Weights of a small encoder-decoder image transcriber.
Model: 15.1M parameters, 48-pixel images, encoder activation gelu, encoder patch size [2, 2], encoder depths [2, 2, 6, 2], encoder widths [64, 128, 256, 512], decoder layers 10, decoder norm layernorm.
Training: 4700 steps, batches of 64.
Data: trained on numbers of one to four digits printed on busy colour backdrops, 73750 training examples, 4.1 epochs.
Rows from block 8 of the image encoder, named by matrix and row number. Rows with one number belong to one neuron. Each number is 128 + 32 x the weight over its row's rms, rounded and kept within 0 to 255. All counts start at 0. Numbers have three digits each. After the name is the row's rms in percent of the matrix's.
# fc1: MLP up (encoder.blocks.8.mlp.fc1.weight, 1024x256), inputs 0-127
# fc2: MLP down (encoder.blocks.8.mlp.fc2.weight, 256x1024, transposed), outputs 0-127
fc1.891 103:064086132101095097108163133148203098119147121147138146125143108071094088137105131145096144154099171189160182134133138128123122144131165096212103084136154158043107144099202094128103133124134104141123129150134103172101156090141098114146110125086145119142117060115188100160123080107117090141120150103101097084073127137140100162134080084056126178093146162113119116133107095137117093126157
fc1.892 100:130108171119145137181061094080092147152062106114093132166153086046187105107185186086136099184120126145117124123148106113146110145101151143129082129151103165096150112085088144115152137203179073177104099146155194124146156150118146137150136131097202141150135138131168049156148122151174152114145102103155094117100119182155131108108167087162130122111155181118139100051156164108165113121163
fc1.893 107:123088145130126064058193162133189088092145139093119087125143169128177121145163180098105091146111062131144131150151136181116155197109179121175110097117171050107118136158115092103080120105141136111154117161138129088136078120120113081192134166117125138122163087142175103158105145096124150096107200134176118048190135129167148181152098124139102079097109129094078136103117195178106092156154
fc1.894 096:143144102123092158144085132108123067151047149102137106150110119089120145152121132155068071167133174161114123159137130128129071128147107115126072232112134096055173116151078121162146107102111099164084110141118116071172159156169154131110116097096155153094130125116150144161078055135096110116071063131097109102086221121108145125123203152143119158082063132091109101156150170151111105132114
fc1.895 097:148042125080146138086147156130157089151051193166106072121120092129123091153151124116095138128161076115118109063137148114080042136141146098167122078115150153154166091149157122171086099170156145126133063092141156113156128124134124085142102122118108133164090106104105102135107132141097129054132070123077096120158122063103132149168174110147150112102113107144074060134071143093173139170134
fc1.896 098:136141134163061097117079174111121089119141152146095073163150174152181097132128126145061118199197131070162106136116146110106152153125098162081092145074137117139067202129133121138054118114101101073138216116162162129133144131106092084134145114183120038129152192134090121163144113072122194134159118154116109120120138160160144173188115156172140126084049090110136150131060158140172103127078
fc1.897 106:067115133171133140103098149108144168176045145174146170178164135106136150097138181170170121041143146148182170122114146143133155136087098109129117137060115091143072147103127086073181137115120172166141109107102162120108153108151150088129147122088074137144172112112138158142163131172162130097139124076162159096163117117114152168146106134119116097162154072115180174177092127072108070123128
fc1.898 102:144095132152155157108142127123088161145079130147154126093143095136156140174047123111149095099153127150090109132073115144179116149078071137114141084150144124171168195144118102207138086130080062135089121161158157076134193153157181099055170140090147075166119160104159132166140135173163096119189153117086170144121118086161135178140121132140138109089111147178169132128087100135151134090135
fc1.899 107:107154162116121121157154072159103077116102068068147143040103089101131142136089128139078119127112109113078157093123096074127127109125122094081174106157065191119142101121180131165124100107076108144097097083142089132064106171095113142154122161161179089159141156158133103124153172119085119106076212165183120168107114124172114119114130108110112080142123143134149125166143086160138127115156
fc1.900 092:109127172160174137151146105165098176110125130176129164082126091150105099101072060106147127116166103104064136144123126153088161133138145130144161155150125146148107118146117148118171098125065156138126122110127139212083083148101150158157133102169161111102116056129095149095112100153088137138116069141142098103127110121116095123123151116143140107142103114083137155131167074164179138115114
fc1.901 108:165167153155104099167101129097143096079109117144088125081107116110154091124095154153120057155122113163104138116105170105160178125121078130152107166104132184106078067103181133150065097139110193124137114112094169166099135102059111124132135168162097136143125118145153152133169162146189141144089101135150127103149168101118088182179143147155124124145097115146149172127074158138134138117146
fc1.902 086:137115147148131111141081124135112122123108144099107130155165126098132150189089118185086094114173118110159108030146152127133104098125165176108133119065097148161195067169131145140143140163125133138147131159116103163160112070172151130081135154172132107127138137153179130153155135113139139204120065126109167075146165161166098128121131174139103127166086116183094113163088119109092164111122
fc1.903 097:116117153156132091073121155087122119091139121108174107158171187104105161094106151074099162137120147150134086082086097118093124165133127107110144166161137111101131204150127087150124129208152139049116157122121146126137074141111102153169079130158110097119131107142141134154121118116114181074177136115106147165070125104113120172098164100111136092157153157144131135121139139138140157093150
fc1.904 098:136127139154184117153125109100115145117148096095143066132104130102127142116117093135099080140131140104107113069083165074139142120085097129117122167094134122163121175126156073107151138103130128162077170204089176181105112149144127133044109132092182077098046166139117138139091153076088142104144133121132134130180144116134147166147104137128114141112136055115133054142104113068131170171118
fc1.905 095:138122082094081088151115068167121153071104107164096132107095118082195137195124148189120092119129139107171144151134067120075142164106098103153119124097106150124129068190118086148077100117069110195103159106122109125090124125085118067159138159138238137129089163084126159102185124108108120116085174100125141194112044164092120141079088144081072163130107116088128084165102154111121135103154
fc1.906 094:139125138160128092162169130106158112087125126044115116050129085117136137120105121126100145126095034178102174157151099068221118096127122141127129178131080098142111089169179135116100109105121101104161090129145099131104125120089148117191146148096123173105111106149120083078098135092118140075126042124152116105137171099140147111157155171138204113128131124140089129069154087164139072065112
fc1.907 099:122160162098153141164197120129106118151132116082100124126164095173080175142119124129096130174147176110174172169068125113132142135152079111174118127052159162132162135188157121112177065085118132110184091156112083177089150173118165151110095126133112125146150090179110134178118108159081061098121117139125064095192118169128169011145110140163179150114126129188159129204079175066108158121153
fc1.908 099:059090115131161124124126098195149152095158156118165137134101176108122072172103138098151035166155119170135180147120098130105086143136137081116143102168080198150110111124143130137062176118133104182101155075162087118113093106087118193161149077140172127140193113108135103188124150148112119115110130131122131096098167130099099115124180139163114156155131092132126024091179137079099118104125
fc1.909 100:162093152151100075145140072131169156160135159160099153077169095160032156114097120093144119130066109151100132160119086170223160134124096177121098070113125137127077163158079117144118130158116200158099147107126092131143108135095117140144125117126122134111087185085187175065101122089136160081089085122077121106088176080140093156159090114100131097163078079109139118110116160089181124107169
fc1.910 101:144163185126142140170127121092170199116160140152089104121149142109122086183166164113159091091116100124181119098141114130163059144164138129168133128098093088103112191150122128163141153135116150128145093178170141145150111178088081089142142164143187078135119163093109170098172086172166097099131102151103073173174180154203063109162072142104103124130162124167172151159108150175110181106110
fc1.911 101:117188066173137126119171158141162109136107095158155166182125138088066145103121100145107129114137134195156095135163162088164156121128147142129144144138105068082107192146107147162190196125091158223136118104175064145155094114200122118190141160158138196137124152139136113106108155135125151122148114134148101111138156134206114103185116155157173068077130117159090109083146139167115157114130
fc1.912 099:124114162147131104139140154124150137115153141066111094144108128082083129095146118180148148185163176183182132152104152104138115149090144138129120105088130115181082137142185099087078145091138158103162127113149157141105173122156145103101124148107237102149153127155168109144162108079099147149140167129169135103120140144140129139158154140111136118097142194080119132159123082124146140166133
fc1.913 104:131106095125134144107110089110088112143133097210111119138113119140145097104174128199119125151106136160130102154089111162089122153093132083128221192114113088124126155117150117145135108020137152082130133101178144115105087185133151100116165118147112140108144123122123153148124123077136146155113137173119199178166118078139152137095151138089122127120056154158109088131130110124131117158153
fc1.914 106:148135131113110138055149145126099148205067115092130145145130100091101120168217131170115170081092080154139130165189169093135122121123131180109186106172150149133170085143188137128123135132143106116077144149086118183155099168118167125103160121180144105128142126170160071143119112121180170128077117170180134129102170100115133103194102162105164062106194136114133162115158125092063189110167
fc1.915 098:069066164069132091143088074129064085132083128146142158094131178136101148070115099062163086103089147199101120094173155121107153102096126126151119115106154168174179125180098106126090121120106069082156178158120161179149138104142169163124105121150173077203150089128154160118138083130103126148196116122144144076135133133099140087150096163164162093200124164115126119143121105144081090170147
fc1.916 102:100148156095118165137074114110158127117038073094165138088090097123101156155117061084129123177149116100210107103155105127142126155080127180157122130194078100100088141082093117079150099125157086073117134106119100113058081098112114125144163123134172145118115181050106136181126145122056062082113127111137109153142105136183094158181104083128156094075166136166191149163083129134140149095127
fc1.917 111:100126177165125139099126193067100177161150119088134142132141121125119122135119133080089160145153096069166144151158133043156182129130101133169085101144206102133145115129138115091103119062149181072145122118116138126158050199174086092128118137097142165151083143133072166152091139136153189149141129122103172108201102080122096183126125083114126113159139095153156168117120102157130139165155
fc1.918 099:178169095201131141090109123077141152190153100128131107155155121146108104104158112122096144106171154109131150125155150145131141090101150090153103138120113085122027105120139063081105136103211090110122117175088145161131100157140114160130137173184188154159108111075064215117169099134125169132132129122142116109130105126146147121131091177154166208186117167102129108140109149174058195153120
fc1.919 099:126127079164127136085116108135086122180177172167141168114051180200073093146172147146123133123143131144109123180160124122106126126135121119165109116181122146122131084106112112126168143137119088159081127167052135098174111092160107168166144110161097157158208086129127092117170123109157125123107153150143135130118129156110075098104122146105153106188128154175097142124177152137109117142124
fc1.920 102:146117122149087148167089135104196136148113096160143164098095123119094065117105141189214113157125097114092105060101157125126104144195132096133096139127163166161055145169113131109126160128147177085183153177116181129125141100064092161140087114159172079110138105099178107191160184115111108153126116074134107172109111131065109124151138167108149143090120076111142122077120162145138126149165
fc1.921 107:139153079183080116083075179106153119110123104133115150138094130116147096128172118116115219110138095173142177204110155146164131119137135127151094128120132138129129128120110191121132113138125120116128181118141086128116119123151106125140112123101159111146114155100100099143129186147122132130184137135074054092131189157116138152149103134138194116133173058139143193132066162099138114090134
fc1.922 096:125102130192161114121158088063161120181178153170159140126143126151117126110091103081133099147156166132057188123131134094095095133145103188099156179103179130120112136136122138090221108084104161106130086116105121194101178110112113077100150105171159066121189146140133113143134128107096141120142143103094117081092094141153144157083213102152152161126123196146167088110130139118156142109077
fc1.923 106:085085107096123143181109125164098124097127044078154123160124120181159167139091096161089089148225098175124104125160101130146165078133093118124139088103169133142102157058160110146113105114185159136118116124139094185085189184142154138156164138106123120150158168099183130093135103172128115142102155116077122134156146158098115104172164144156151163127089144079141136124139202108151097120030
fc1.924 096:112133113096136136188112147088129148149131112158091191152164181171175100122133162113086147171188115178152089135107088151139106096142103165111158087135105114094149137070137126129122135115122130121096165180111131154115149125115144167104142088113118130149148110115095159115099133143095155172155101091086110090135141124142150055171202139161117136112140070153170104105116118102083062143123
fc1.925 094:167128105148101191155158116167124127082148047094139124131144149097166111117068143136173114096086165113139154166051073118094182157135111134159163218118108184161124159181131128131163109099086098169115097109108080181132108109123128096108046151164131173168133184123136102069082093150148145128136146126107141133126148126196146074172135143170173140115142117107063124180105097144157165152103
fc1.926 106:094080135126148149073128153061122119135149115072160083152096145116170112085072166159134110134143141137120128145135075143103120141103137123121143132172124121086099121162109114156156154117138133202179113143133132139191127106173126126153122187068140117147165102132140132105131125145108072142153080088122190100160167140125138119122124083177146103096129135147130100158127148110146135177128
fc1.927 108:162103148125171100100125170123173086107167139191124074134081070153099149137161156087094123125130182185129149174121168083151095086111131084118133127143105069108155137149138099118083118154120179137155083095102170112127113119164138105102055153157097114093155109163142095110094094102133087098106118182136120127178165141157161069125117154147111083131111170125137114084184147105108100127139
fc1.928 098:156082136131119099133124072079127116114057115087106093129137131108142125077141130073159134123169098111121101119127137114148144119109090073065098144150107158143126125110122103081132194127072118120089116154119145129179150168124159100139146167118112154093054172177113137142179079161166120097139103098115190182085172162131092099143102169087122144189077091098157084136181171123127135144176
fc1.929 095:163156158105096105125120086124141156112116130148126120070123088125125103077164069103101107120167129139086135125111124149165083203090083164129138097151174110164154129130053161107179182115177123149125062165108162086118123183161105120094150089082135105127155092136144139131155115097151122188159132104137101179111173100182127153128151148121139075121098156118165119059099152100141080099114
fc1.930 097:119183131148116103112107094133129082191099120137162122118190107102104133114161164120085165126158181186127079122166162151107138109127113141100122195105085144114146107117127144157151077112166131080160157096101129164216158138130103122103163111136125094088160111139138116133129095122136156215132144112140208193196078166143133100181153100169172154132143128168108153147080138132181084106079
fc1.931 102:125131139114109169117059171169101178199160163090135128147164158125110106101122169134126147141120092072119117132137148198177134112119127160159098081162138043112098151131118111120104087136075132085077123132171070175195150099087122113121149138121168144124086106185119160072094137081172122176096123114094105121116110064164143117107141146131134077136137090121086134118141159170146169114168
fc1.932 106:078141165112091183123101119131144125165151124203110159109110101173156105156128108125153127150138059167067059164121094128108119078155091132131105093224148150082183173096142118076142069152110132112143166158161112124164130125135108119181170061140114138140137151126117105089127156152115097117122112093117168154154130100087086121154135112150091183142105146133176125194160141122082106158131
fc1.933 100:092098145083148125171092111120097154101140141184142098094109153172076132117137199041113098156085106125128140126080183105135104077120150109118130097148113110136157160112061081152112138127147115139084162112152185126121117112174065171111160116120171109125129095132139121138140099126124116126108080155128068126186119123175174140119123094170188152119123076097178217128113160100148124132033
fc1.934 102:162103138144106121122126142104089152090218108161124102110149113168098172127113134102152170132127214146153119126107143096145052134101098186143152119081164163109093113171145083135125181129088103118133095096132054068141144173092110198141172132094131134169175138198119153100073097152159122080052156182145136157153097150106106107098102118205104102093149151108178213085122141150116100168186
fc1.935 093:133167047126106091111109109181132126149104100061113132185104138155162131178131148144171098056099143164160102144194132147158140104150149127049116113113128135134151103127130097119170149103123143135170126082102152092134086118174092088101143083144106178106167164120156071087093143106122119039147088128097090170070158116191086095136147110056178162153106104118152121168145193125119110148142
fc1.936 110:151092119100162145153157123138156152177124093057094073107051081100119166140143156129143139176184137161122125156190147090163117113145114123132156144112179099126150133118071045147151197171146109129153132128113068189169138125145118135166140112083142140105142138108170126083133118145098148133120152206066158174090135111155167083102155169147111175102153121138074149107120123167137136127091
fc1.937 111:127110152183122101128107102179128088136109115143122148147136125103103175097074142082106137057109139087095068143199126156138125091130133078130170100137119161174128140124113102109158110160142142120145110136112098115168112113154068114135081122180213107149186079147166119150129148185159137083084097153142158182131143119135167138141202085149155130155101138108110142164156081164158099156102
fc1.938 097:136124153180174151132124127130107100117145080154108127119160059173106137148159137167093085163111115135218091091144120157135133094118192065112161126083190137134073121075138146093130163115099164150177132116149179152124076156126138146110121128148062063157210118094171121167116139137122145161125092142116155095165109123140107147158099057129122146181163120164177140104155173120128068112101
fc1.939 100:172026105178118143150133150100123149171118140143152129130124099053105156108172118108104156094066132123182093101109200149117127167067112107102114050185121148098114097074075146078149160117071159162128100154119110161104089063137148098133157144087122170152143121151139092099100142099114109120160111124134073111110142134133130155159068168071089161086155177104139120093096089124170116144158
fc1.940 104:121134118172081115170080149108096151126095142067113092105196122169083130151160065114084104157154126138053137126149107133167106125154077138123138139086100126079115138100122113126123088133081171119126073123178159139172151097125171066146108103163140162123085130153104151113134117092146173097114123112093134087111125176162091146133112106107079131106088120181081138133166093124139130171109
fc1.941 100:135139107105111112072162070076084123083120158095123152121080127146118146138150092067120161092086169121181138160154145152072081163092090122178112168113139103190098143136122087075142142124109094121064173145125149167127098093105117147189164098123182109093123124185129115155138136182122067077149126156118144117111173065145138144131080150101140064118098141172119102107140106090103127161091
fc1.942 103:176125193126080190197122126117164112132171130060124028174106131070190117222148150112140109133089143135152113086130210157157146173118114120081119108161099174091143109133115125139096112131135147128127048156116129158169153144127124101123130162117122106188090103185104055129116155151153190114176088102131103125137086118158146111167120086148156144155103153138174115177178084153105081163173
fc2.891 100:185164144102070096164195141090109106130183075068146139147171132147168129115196130112109181161177108103143085106125131110121120124079134092136137168078131089171127198146141182157133127082154110156115091102144145099187139131096167150145160159094186142090159173142066123117178191176096137112066188141160091116162135059120133085110211119070107151132133122117113102120149156182143138168120
fc2.892 099:092151132109129135165063050112139137063094114087123119156116061153130150113094157167140136102184082129144130158128168140092123106122138129097087158148115071130176120092087108127109137138099161112156133103198086182105115133145100152092146191105087176151163164139164118076074143091172151085168122118128126136166139081144163068151134108088120111125103162111118115155111085105103126207153
fc2.893 107:094173122169174149194109093136099159096150083081132128139064103129085086108087178137169223182131170115124116107154114101088117122129116147139126100126108170140079115032163150159127110132083122153152131097088129161130136154120075190146061120103146143163110158099100107118123148147165111091126126142118118092140146154127126161145169145097141143121116220148176116144124104141153198083081
fc2.894 102:133100128168182089159121135131101078105122147159118195147125066086130146136115166109154150156126078117175100115151122130107135178089171127133133162145080130100055174148147074100099138133141159140159176128122101133132062156132108105143121098135101071151202143110102123171163166124148168133061112135144121149156091215138107150110109141119140168083145150162154160097061139029096194128136
fc2.895 094:098151064135115189155103123150135121088137160102147147141104135128133106125079087147128101112082186144080137112088119056087164125110121142114107123122111126089097134139145154125141131143151108087161192058150134125099157110094152103139128105146156168124138140136111187113167082145136074145059121059141099098089122117116154090113122122154074152062102114083174095074193118126150168113060
fc2.896 087:139204082136155086178147071158118166142090114139142120140119179119183171192097131089183082105144063207162186176144149134113134126108108196165142132147129138164122162163130150131148152124098080139151119107087144137100158157121148129128108168114118172153130152069131060108082140164127139117071115139088114119114120166086116180068109150183122137119126093106145206121144122162098148150153
fc2.897 106:159110122127118094117114146142158101115115101051104156107087071127098166123135103099123086176183121143148072081225101164122109096168148151096118117164156088173163098113147138195116164156145148108040183135144154122090175088134108133141132143102115143157079148165114097185134116144116167122103187176066153154151158157160097171105093128151116125088202183129055142133104104134210125139082
fc2.898 101:132135166124147111201103133156132185181169144117105133096107132188104087090179142120118139089150114132137137115143163120120117092079171112112120119083157113130089119112166149096166101116174150114140174132093088151115104215122156109165121123122094175174194100060077096105176112121143130160161060163113030107177115174057119104079141051182087107122158117151129169127178157178054094123166
fc2.899 098:186180081122126102176123164124092158171145105188107128113130085123130085139159088150145126125081091134100158149167088081128099085087130152111143153095149036179103103137146162125165135125171169123168174156062086173097132174116151124083149072161101056147100074097143127149092105161132150145170064188141136074154147171079141143120112136148120148131183103138162124115111144198146107134099
fc2.900 099:151199098107127109166165178113118143095119122080131110139114149103105048141185128139127136142124098147156142137175087116108168149133073100117127116097147121098162131099172078126160168106087093171085104167105127097108159094101163119166166195116143149156083193104138206161128144136087204111156051165088119125151107155129117092181152173166139138075093159171142097137171099165109132088160
fc2.901 105:152132143093148148142047081089130143169132117128154114130141065112143128143118105115089136128060169167117146179181120135155079150136148156138173096121098063152166126095106122151147114101162092129119128111126134115202148096097135121111197080192164132178121195102222114087129112119152166134142109040134149102140141147190185085111151138116138161110115120119096100112097139111139145145123
fc2.902 097:086159104123130142119126118155164114145094134145127081101153090091100140120120154130108126150117102157160069147192102130122100156122148148133166136148112170111150092064120131138147143159132203151139137134165100144179102176206148149176127069149055178126138162156123159150119177159122173094158124093163099190140179111172148127161134089084163199123144183113150117081124094130163083122069
fc2.903 098:134089118132106139177124129131155070101115150094152158115146152133169131148154095140098151142121141123141127125137157124143188116135151171110147152113134101106079177073087078172100169109066123135074131124113163142112164074094159144108118124103158147107185208114151182197132097117135103161102207141101074135147110150133151177097104071160078105155063158152079075152130106135107161180125
fc2.904 093:159112131108114102017139134135220135104158115138121137095148061098158100107143113135083108089168116141126093096155095120131164098189175107141039134061126138102131109126102102180133112132132147127174157085120156085127124057122124144163091149132076112130092131116162145149183125148099121127144103068098190092114117094105075084068133105166119171092147164130133164137115106155173157180099
fc2.905 095:181108133080160114177145107182174158146124182120151104118074096141092123097160121077125137191097156147145097148173160162119090120116169193099131169126112134145168107136109116127121143157185100123164121145157135166127164154170134140095078124159117149094132109126144089074099192162153112128123057086103105096146172141102129176179124151182148112151119167096126144102133100125142085116113
fc2.906 095:167154127104121125136162109112133104100114120144147122162119105133101171164104090123099082062108133099088132118141203187120116162107107115183115093109090087128118100098100082114161121137103117038141114174088134096090072163123053144092107182078057063016120147073147113165131112116116171147063121107149178117108096150074124107136084092135130125172135182150154161127053166125141171127110
fc2.907 092:092158091124093157098132146115152159105161087064201092110156115136085128152138121185123184148106144134121114168110180134100147130065108133125130137131104135087088108100145126148141136095094126149089119110091096183114067147088128129157163105115102120149076186173093115117117069182088118144105146197140085171042179172151151135153121118133115117077137129083099101088149095154172159151144
fc2.908 102:133119100129092125160090101116139104185107090107161108146106097093124096111144159109140098091108101133100169135096162174129102133194139132101123198112122079139136148120155089081179158129181161136135114053131079059173074154073140110047173132124105156070117183161145181064109120123095127103126104155140142081133109115110125106152127161070111145151151170142161093122093156097145099097129
fc2.909 101:159149127099133122132106115153101138173117067098145067106159172116111179103104097090124093073105100113156110156172107096164094120142149180135114130149134103138080157120109060156087140169134107143135095097064140096076124136138065149101100160163085129102160141115088109150170127084177173112163146112136172082136130189140151156145101152074103145111091079176170181123117085123143168117159
fc2.910 107:168151118166139125183137137173110136134115174094115135090105153080121158175194142113083137208141100181126114104205078167111120180115083126109066154148170124184094090144111116134198131101126129130121155130100139163111102176168149142165168125190095159117175128141142102102151177118145155149095097156127170134177106087089145184102171150143162220088123194107132103078116135142218116091146
fc2.911 097:138128148078136108136177189173150158136148100125150121132159123083171154141162097134190169131193135155110201151177115051161117086101140160096143108114111119154089142112177121135142137141093113109107119148196140120150189155142160154119168147124100166085172145094170112095125091040142113109145187069130191106139123117089160109134124134112061143202168178106184107161134103133121071176163
fc2.912 096:087147152135136124129102118116140221137108116158176059159153124114085088144107167163114101124162118147129125078183119140093133093172143069066126156130115093128172096126097078146202127095107063138121118154069109140126135122131095093137162158169146119118179083105107107092158177130142087121132080137093112122099092134172152109126090114094113145102161111098182143158149173120162133089120
fc2.913 100:075140166172076121119140113139109064172055135125146118125149123135135120143120113094154081183106193129150094105132141159156109146154126161128011130176197162118140058155157178121163092121127134169141082155150169161135145088094103122120093086144142115128133101163163133074134131173179025126139135146077140136109128170130161060090133167150121171083129115119107134128134145110096140107000
fc2.914 099:137143158157131098191126139096120121153184127127080101115090144163178087151082135146088074123121156193119105107174182140132118093159171195111113150093166165101066174127112087138132115136143120128179197094148143126142182077127141133115108060137120113060156082176140160093158133100090139207095105101106123160138094079147163200062124147170110135123121131115213091142109161164085133116145
fc2.915 092:126106149094092124175142109127182117128130132099163148216145093178162101123176131177073154162136132117181116191138188164124061145148096122120134083157108157171111113169170108162160147104135073168100103101093137148116175101140122087138156209109102186047122212206155131143035149162134124129076158110102152141118177155143137153085118072162133126124150138135137122095144128129163191121180
fc2.916 093:120169146142173150072108095117179064104105110159115110131106123100114144114122114126148129081134095110110089127116135094130160162135125078126151091088127183096143094073121132128080125133130137113129051105135100159097109112142121145130085185129075160090177164187181070068092105090112132116186084051083143102105113168082152123134117147044133079155149086136156168122106123143119116150142
fc2.917 119:154091133113090123167096121144121112174117170088127153113078103117142110089105091182114168128125070115077081128133156161122083154114125122092165149131178153135128096177116142162102148157164039156113086079114182119108145082140154149132154150082194113140149114079109065153199126183119140124109139135182116136133152110088166170149112119186155181127126136094124144111086119150118139110212
fc2.918 097:099112205093090116136160159114138134082106145139132103132127111083212065112091157093186082144104103123139094068192101151136148120051155146090180126114158154096122173194098136172141115089106132069149155205154114071115083153134129081109132130100147114142107129104086111170147109181117129172180089124079120140104099113135184090150159124179198124105129095128118120144165164100113162149121
fc2.919 105:088105121083134138124036091094067103097109121072161146131125181070171158167149097090151152061112145178112140132055109165158105148163156117130129172087159099148152173138159099156137102142178098131152110110122090069086104157162158145135128125187160146097117153145140178119096164097124112146115120148097138154177060125139148148112132131146175115141112198097097179130158098120161155073113
fc2.920 090:178120122145128125120127136113130142122128163128100086177147120091163106145156189157091198124134130160094076164113112096147157144169100099124132102173105150113155152102150128106122154134105124164094154185147077113143117097051121084079094153118099129141097107045131091102123120154132182100090118068171144089104129103088080135070169169120167163103163090102136148173115111141064090191189
fc2.921 102:163096184146150119187165119084173095177076153105105172096124127126149117132096104093127117099163104127125177083146168085148181083130143098138156143091127132142151125128119105131111133180141099154123101112131141168131086111129121136135131155146113112101163134041144132158091125104080132062133079148142115159051138096154157179065099176107114152163127109140112131062183131156097153128173
fc2.922 095:182138112057097151141137145144137111108045124135124079185154111110106126140166100078169096202114096178127142169156127136146134158116142121148114129098142156100161105042127129159092156137191123082144127213154089140114152164112120162154148139085131116113109099077163126141175118109135168117160074125036173157094122131105167151129122136105125119184108123092122155103148143116149137205191
fc2.923 114:093181125131137085073127141102130200108095126107086133178126078096116141102170155202120100065123171079146120110102144116126059087106128077139134123126065091144145136122117134088095163114123143242114136121160157118132109096156113125085178151117090178119061112119136098088132127092088170125139095108228106158121095098104186153113101123147159168138064095134135096160115142124158109163151
fc2.924 096:126185151120148097135127109168110133064167195148096131101140112113162103072154159172138124132093141135165200136137107092123136090125097131174126138205096136102112130084125051084169139122129101103080138161200126096144150144180166093066114126149126087128098158086194107170150115191180186139029081140097128174166193159120132087140141193080111130152037143137133118089166166074159153178152
fc2.925 086:122096115090109040097150166137141141132172091070102109133129104176105151150170102098115156116133091186150103128197108117132109099070078077125092110164181105091116139108104157112136153095100110137101160043118095101107115118089165153162148055149146130148115099161162128140133118106100072116150129146160080164167057149097102142141126110055151118151093149155092136079138112132102119170097
fc2.926 095:112154160177093131190140120100091159111152132073134128111160100164090065118140145178110209078176080180198140079154119126168154179144182151146149158092113144158151109049066088133074102132110144137143068168123105113065140121147131152111096130113123099126131109064098127117195160155137140138118133101156105111135092077118114161141073142141170127100080129151162130139164154140126147144100
fc2.927 101:144105095155255120098112097098180172169087094097095160090058147127122109156112121111156096086119141086077081094079113074081157179128133169098111108120123112104152125150111141095179101142073153144142099131175138123176128120129144124109100168144165103145117099136138159087181112186106105180165126158126115088092160156183068116145091115109174157159084150043093096175181096184102168125095
fc2.928 099:108132109145136106104114218160152155123168098132076131081110175099070071152172129171153115122114163176120163092130184130125140128147104137148146103151110237101187103204173172082096124144116134142116074120151129155139116131164145130162136101120162122086132098109137085082110128185130137154178135163129168172119108130078124085170109138109128114126125097216138096128182112139063106111216
fc2.929 102:109125133168102162141147091098137106101115060103146109146113099118144173115200070108099169146176129073141141150155163149109158174138165132158110068075120158136086117130085079077110171161134104074078122137103135037127162110139043128151134130066104105189102127127126023076095179086107111081163101119129152096151131165131138123170121141137131132133181150095187122069109130097069114168144
fc2.930 096:123110127078127144100115147084131105070050173150085165148112175132175156132137141125101128125113080106104161172073103065101126104140154151145115113127150105110188193114134130117099142096211126159160114180101159107053071156129166196136118149131132179074092126159182146141113137147116172052089127166115122110113131161156171164135138171167138065179160134113109121112161175101133106118109
fc2.931 094:161128141131175119089117145186093105097121138083170071090131159122061144187051094081154114158150127154104149152159156083135124150143175161119145162162163182129127114131104103114193130196078125131115155072102154163111088133120083144142101166117161109167146156163161075148079103169146144137105138176131122088166124157115120098105164146110056095109132105104142165117124147072140086177071
fc2.932 116:145154173161061105166081104122081124215132128167126113118166113137057066150137166107108106117115129128157116147155102156134162124049179112133125149107090074142106155125151130101132114168190128119109085099097162168083150166119169109091134107162093065188085132135062132112149201099160128140103151126122073136120141148128132114160136139137089144123084119102097142102153167078142143066151
fc2.933 098:045171131133127114123151104149134120151125184077109136152123124097174070121139089181163142121148116115116177121091136150153069164124135141129111108118132139135094133119142161097163160093129107143155132111132104107137114096105159125174134080121164066156097113132206102198162129119129135076139127119143066099175084153189119129141116139106092064088148121111125149136103115102149100150230
fc2.934 100:127162105077135153138099111173144138134095131161155117104092095123179142109124117164076096087130134186138150181135107129128126065172149066202105080076161120167096102185121134158106120151151147061098130113145121153134137062141114136051145162155151125120149182140136136110098134082170120142157197096073139135137157125143157052116118120104071092134195145125129029159140120131111203117165
fc2.935 087:053123181165186091160133136066120116141102072181138095135136119152156178135117171163137120147116077124160141120082150091155122100098153080159079067126113122135159070165081119097131107178099182096116152139113130180172118112167174103114094169141095138118059116095099144116134101080085152109099121102110108144045087057068168114114151159194187146100100136149082165147104121081163124115127
fc2.936 106:157156118150124081123194099114174124054122110105131138094147097069103167105149113110121125089051134102120121101097100127116125121137142153145126139107076161158180139138082111113085073090169139083135060137124139131062146109120081163118127155114092122095131167132085111194069131105116078109052144160107098170120125168146130123132129145102123161136100139176108147114138169098147107153179
fc2.937 109:104116124136105049105174092161159113121102128110098107119153140127056090151110096161145123142146103124129100050095161104104111102119090113171083140129135156152084156147109116131145166186129111186143150084132188111088113165159090102121152129152141096132122159142100134130137111131073094144134128149110200121071145135126123109065082119066088132098131112139153153151122136123109122147158
fc2.938 104:094144145105085146121116144146164157150118164107136121117079115130129112113121128087132156143139189157120120085122099153107098131128137231092089158185077123130115124173101120166106129118110163106104163127125105099136106168152134074155178143114117117055092104128081106109199060130116143080140154123153138154161122162151145117142124139092188147105092113112120121164119126171100169112153
fc2.939 099:126155113165121182118113120155104106141095136097141124124114102113155117181131121109189056096119121115155183138120120131130055159191158181112116198136063109145098113165122073148186105061136160139138160114102085073165128172135134100130169134177108139136124158180089125133123151123151101104145212137136128145106105142168110136113112118106160175183094155153079189132108176150161188068149
fc2.940 113:148164145076150099127129100121144118159130139109149178121111238142158143147106216146148119112142098151099148110158135127191115108101113127099105149105195090114138161106166158131147132158164080130122207089071136075142083153182093203149100129184092135115168180127132155121112099136140185115135163120156108152164108117097200090126141197105089163112133168160124125106078082126157186163166
fc2.941 100:102097194112087126160110115131195152132146107144110128148101110174089139123098086151147143058163084134150179154150116125121124120118188131130119131118105129106086132177082103120149140085113180129105114110106147101073152077148056104103106122136126045147159138094144181112094139099138151183155170139110190117089130176127120152113180094100131142143138122152100137146090079130109144090179
fc2.942 107:073165086156101107172115127118128157178138186118071152123102154138115119160103109056171154105130154147151071178188113117172079111096094124163134100124132142100158121138085099155124105169152128168173192101157089107147089110158116189111115109176134188111140145118062172101151178095060121142157092117173124153107134135206142132165127181104148177091078131082141187140121187142194152093085